From a checkpoint of a small contrastive image-text model.
Training: soap at rate 0.0026, batches of 256.
Data: trained on small renderings of single solids in any pose, 4.3 epochs.
Rows from block 9 of the image encoder of a small contrastive image-text model, named by matrix and row number. Rows with one number within an expert belong to one neuron, the router's apart. Each number is 200 + 30 x the weight over its row's rms, rounded and kept within 0 to 999. All counts start at 0.
Before each expert's rows are labels from the 100 images, of 14848, where the router gives the expert most weight on average: "top examples" is what is common among them; "colour at peak" is the nearest of a few named colours to the mean colour under the peak. Only what is clearly more common there than usual is listed. The data: small renderings of single solids in any pose.
# router: router (encoder.blocks.9.mlp.router.weight, 8x320, trained with AdamW), inputs 0-63
# up: expert up (encoder.blocks.9.mlp.up, 8x80x320), inputs 0-63
# down: expert down (encoder.blocks.9.mlp.down, 8x320x80, transposed), outputs 0-63

# expert 7
top examples: blue
colour at peak: blue
router.7,226,238,182,159,180,204,179,250,221,192,232,186,187,263,181,206,228,167,221,159,193,199,239,202,237,168,194,289,225,183,222,236,206,211,173,210,219,177,223,217,180,191,282,218,236,208,206,160,200,201,172,165,205,184,181,191,209,228,215,215,242,141,188,213
up.0,173,218,209,187,245,236,173,240,163,200,206,200,212,200,215,182,208,156,204,176,202,158,249,175,199,287,200,211,232,200,200,186,245,287,164,217,135,200,201,297,230,207,143,200,223,201,170,156,199,209,180,148,162,249,200,238,200,231,225,200,202,174,223,188
down.0,240,200,208,200,200,131,209,168,147,267,200,168,211,181,221,234,174,160,216,241,200,200,200,169,200,200,159,171,200,255,175,167,165,174,275,155,200,195,219,152,218,187,200,200,200,253,200,165,233,200,200,204,196,200,200,185,200,186,200,166,200,164,240,223
up.1,200,153,185,200,200,200,165,204,176,213,226,234,200,200,200,254,200,175,169,262,200,174,175,185,200,114,200,201,224,188,144,170,218,224,200,227,235,236,200,233,200,165,200,200,200,169,200,200,200,195,248,198,143,199,200,175,177,200,197,211,194,211,200,201
down.1,207,175,177,214,200,200,175,230,200,200,200,200,200,200,219,153,221,207,239,200,200,200,200,220,200,207,259,183,161,200,200,186,200,243,200,207,206,200,200,200,200,293,143,200,153,210,175,207,191,200,200,159,144,176,179,194,220,121,257,193,190,238,200,154
up.2,219,238,200,205,225,183,149,200,200,178,200,200,206,254,195,190,240,232,200,233,197,200,246,112,133,130,200,200,247,137,184,200,257,221,168,251,200,195,200,199,200,161,167,150,200,182,186,200,200,256,200,200,221,203,232,244,214,180,200,200,200,257,200,146
down.2,264,137,253,200,200,200,200,272,248,195,200,200,235,136,232,200,212,224,231,139,200,205,177,224,221,200,200,176,150,188,200,182,202,200,200,181,253,170,185,217,222,212,262,244,247,200,200,194,197,200,169,200,150,226,200,149,169,200,200,149,200,145,200,128

# expert 3
top examples: spring
colour at peak: brown
router.3,205,190,198,234,240,177,198,181,199,226,197,171,176,257,211,236,222,198,223,202,176,140,208,210,156,190,251,191,221,220,142,158,210,204,212,199,143,176,205,206,162,151,238,191,204,225,177,203,236,182,119,201,200,200,257,140,184,223,239,210,198,235,172,183
up.0,171,200,102,232,200,200,181,200,207,200,192,193,200,182,178,212,170,221,172,137,217,220,156,174,200,227,200,176,200,215,188,200,200,200,173,183,185,200,178,225,200,267,200,195,248,130,176,185,217,200,200,200,179,189,200,149,221,124,259,154,153,200,143,200
down.0,200,200,178,200,203,200,127,200,234,242,223,215,206,213,200,285,200,160,200,200,173,200,200,200,194,244,118,232,221,200,200,189,169,195,248,171,213,200,161,216,200,124,246,212,233,200,186,201,241,147,253,238,181,200,194,239,200,247,200,222,164,229,187,165
up.1,156,165,200,236,200,198,214,209,232,210,186,189,221,191,129,247,230,200,240,233,172,226,200,200,233,175,200,151,204,200,200,200,166,189,165,261,212,200,195,238,200,200,175,216,176,248,213,276,218,200,213,200,200,207,181,200,234,283,175,176,222,200,200,192
down.1,252,200,200,183,205,171,200,193,191,215,210,202,200,200,228,236,213,200,203,177,200,132,200,246,166,200,210,196,181,227,172,240,222,238,200,166,228,166,222,200,231,209,200,218,200,200,201,167,200,175,163,187,167,200,179,146,200,182,200,233,215,207,255,200
up.2,200,199,200,219,194,170,238,200,211,200,222,200,200,195,186,200,199,150,200,202,180,172,200,176,209,180,123,200,210,200,177,204,200,200,200,200,168,200,200,179,200,180,237,184,184,247,200,227,135,200,241,187,200,191,200,200,200,189,200,195,229,135,188,186
down.2,158,246,200,223,232,200,200,223,169,217,200,134,207,246,194,218,209,226,177,229,188,200,220,179,196,207,200,200,200,210,200,200,200,200,251,227,213,114,194,198,226,209,225,251,217,200,142,183,200,200,196,225,183,191,206,200,198,213,179,184,211,251,200,200

# expert 5
top examples: pink; purple
colour at peak: black
router.5,191,209,270,218,233,237,201,183,186,201,212,196,203,183,183,194,174,237,197,229,186,258,203,186,225,193,201,177,200,218,164,193,199,216,201,203,197,233,216,219,220,250,192,186,222,209,164,219,193,225,187,214,184,215,166,176,187,183,189,219,209,217,154,216
up.0,219,200,195,190,217,248,200,151,161,200,208,238,180,252,236,200,184,169,166,164,200,200,172,200,200,163,269,196,200,200,202,200,217,202,159,243,242,179,161,200,200,200,200,182,223,200,199,258,158,179,215,223,170,197,165,200,200,200,143,200,216,205,161,180
down.0,200,204,200,177,200,201,200,199,226,182,204,248,200,240,171,157,187,181,196,195,126,237,200,216,193,200,200,200,200,210,200,200,194,168,238,200,191,282,193,194,200,200,222,216,244,200,192,200,230,235,233,186,146,200,176,200,200,200,147,200,200,200,200,196
up.1,229,200,200,214,200,200,181,165,254,200,200,190,207,101,240,200,200,200,200,200,154,150,200,236,262,184,263,200,195,165,184,186,200,155,179,230,175,171,139,200,177,200,176,200,207,214,198,222,200,160,221,237,200,251,248,208,251,188,263,200,154,200,224,200
down.1,207,214,218,200,207,200,230,195,161,164,200,161,155,190,297,200,222,200,200,200,209,149,250,180,253,217,271,168,259,236,200,188,230,200,126,212,200,200,273,200,232,200,173,221,199,228,138,225,227,184,179,266,184,195,205,200,205,195,204,293,200,200,208,152
up.2,230,200,173,214,195,208,223,226,166,249,126,173,199,200,121,231,200,239,220,213,179,200,167,197,196,189,232,185,218,200,200,200,200,177,200,218,212,154,192,200,236,208,212,207,200,162,200,200,200,200,200,212,200,208,158,229,200,200,227,263,189,165,200,229
down.2,256,200,200,200,264,234,229,209,205,200,168,210,228,180,145,200,287,200,195,215,200,174,200,234,235,186,185,202,195,206,140,200,200,201,200,244,165,179,180,200,216,200,196,200,168,225,262,200,276,207,222,240,178,200,212,185,209,200,200,203,219,200,218,200